From a checkpoint of a small image denoising autoencoder: decoder norm batchnorm.
Rows from block 0 of the decoder of a small image denoising autoencoder, named by matrix and row number. Each number is 500 + 40 x the weight over its row's rms, rounded and kept within 0 to 999. All counts start at 0. Numbers have three digits each.
After each channel's rows are labels from the 100 images, of 14976, where the channel reaches its highest value: "patch colour" is the nearest of a few named colours to the mean colour under the peak; "strongest on" is what is common among them. Only what is clearly more common there than usual is listed. The data: rendered scenes of toy objects such as cars, trees, mugs and chairs. In brackets: how many of the 100.
# conv: 3x3 conv (decoder.mid.0.conv.weight, 128x128x3x3, each kernel summed), inputs 0-63

conv.24:579508587512486515528536446474520524562484489549520481477550486484464477494496528404503450474497532528486515528502483507499488711545506547525504497535515474484482445503450513488505468492500458
patch colour: brown (51)
strongest on: yellow object (37)

conv.62:554491511515496517524473458470512479529479504564492490493512503436471423559453492505488547453521558529502516419427490501522526487476480519500530501549484527496473485467484509512497482663494421
patch colour: black (25)
strongest on: black object (54); its colour: black (35)

conv.45:483515543481571544527427533457519559446508468366457551595511523469478494533511532517507469513539570496519464531518517470525484507500459400533527471537504531513512456513435501473524523533539467
patch colour: grey (54)
strongest on: hammer (32)

conv.15:607543505490487560505467492427590532491481430493453545496536507486496470492464521521517454437459587513447544543406492540511447505409451473476476478543530504501521476524429538421507513491503486
patch colour: grey (78)
strongest on: hammer (51)

conv.57:474505500513490538570516466498464505543473544526502515477460532439515521477465563536554431488530549434518559520565491520458542520659512511502526477565510556510458502504488426461544538526492509
patch colour: grey (50); pink (34)
strongest on: white object (36)

conv.27:587500548478496514530485483464477516545481461474511492510530516480495488505488489633463449482502538518518531507484510546512477276473499535489510481450497472484508468525471522488508514519491462
patch colour: white (56)
strongest on: white object (41); its colour: white (28)

conv.9:512518513554536514567499469543549479473484536496466515502486512564466503515471446520474458573520545459471545512513499480568473494516369575607531506496473439479494544510475540499548455467573569
patch colour: yellow (28)
strongest on: yellow object (36)

conv.31:507477529514531497527471572490537424478507492552521488471457481462500521493420574472547594524498474523475539497506567441416570496520489488442511477554436547512524525484478421511485514502564578
patch colour: purple (39); blue (25)
strongest on: purple object (36)

conv.5:494502538514487487502468463549486517551521452494487518514494476452533474510500476471484520543574544507523543473506474531531500545511511514493548514455500444449473453503476523459438425685540435
patch colour: brown (54); black (32)
strongest on: red object (46); black object (36); its colour: red (32); hammer (30)

conv.99:497538504506508573515577516500520519494480536483538517480535501530508351467504490411490480516442447532503515463538525492524477564517515542521492513479503529497328530404506449521558525505503532
patch colour: black (99)
strongest on: black object (42); its colour: black (35)

conv.23:547517526498503499568489535447511542551458513562495446488488505465493499533557629544529411520501541436496474522515465505443568504593528509556539493575499473493475460500460532502498536510434481
patch colour: grey (55)
strongest on: hammer (35)

conv.52:521498510473515511491530464488502463539540460498499480529525481462530463491486501478489507495491546474540526413481526525518466528503514518488520516436520436490480511479520526467485484697477480
patch colour: black (88)
strongest on: black object (58); its colour: black (43)

conv.43:445390465533423527518534512472403549523524479499448483514479494492552485533508427528440496507457454555499443502562470541523532506493570572471443516430484465533466528502523595417560488476509500
patch colour: green (28)
strongest on: green object (41); its colour: green (27)

conv.67:489477459547519529557503466490486443495545435494523517478485500653540500613497532506533486494476426502422508490378452463497489482498488469433504472575507496497481503513552475481496460484511464
patch colour: grey (48)
strongest on: blue object (43); its colour: blue (25)

conv.8:548536562483505466420517485515535501519523458452522523519532457442422498431491372468485531482503541562497473502461482545550488499382486469516497535449527524506549498522480504502435545476553504
patch colour: grey (78)
strongest on: ladder (30); bottle (28)

conv.75:468508492529532557507488551508434543474537388402460488579477533557578521519535488479516437483541478495453512487467465502536472539487456429538475488588510452501461486463519493473551475512464411
patch colour: yellow (33); orange (25)
strongest on: yellow object (40); its colour: yellow (26)

conv.69:454519500476511485480503492505506568547521510510510498603500488499553293536522461478500568475535537524529486482518506494504492487475526514481510499477513474477425522386471511471488509523495393
patch colour: blue (67)
strongest on: blue object (66); its colour: blue (45)

conv.85:433493465564513468517567459493430420461561478586485454464502526549473496528492466442469554558526461523486519475470519484504498494440429559526483508522453553563523565515538508484516503465536574
patch colour: grey (64)
strongest on: count: three (60)

conv.116:484495528483487502500504487503507504490509498552510475474467503490518261502488513476498523468496514536472505502478511501488501521514490541517498499522510505566416505326460429502466479501503503
patch colour: black (87)
strongest on: black object (36)

conv.54:422471513563525476523477411578511477442516460539488526596556437528522492511521448470449553417520501543445578523426535495585431506462458505409527473559504458522511562487515525467499436453533472
patch colour: cyan (39)
strongest on: teal object (35)

conv.34:491490497476464457471481535561543492491413598559529532474496550531547521463529550525525451501505452454525554465650528460456489507545468509491558523411454433501503511470524459506532495491498547
patch colour: grey (56)
strongest on: count: three (60); white object (37)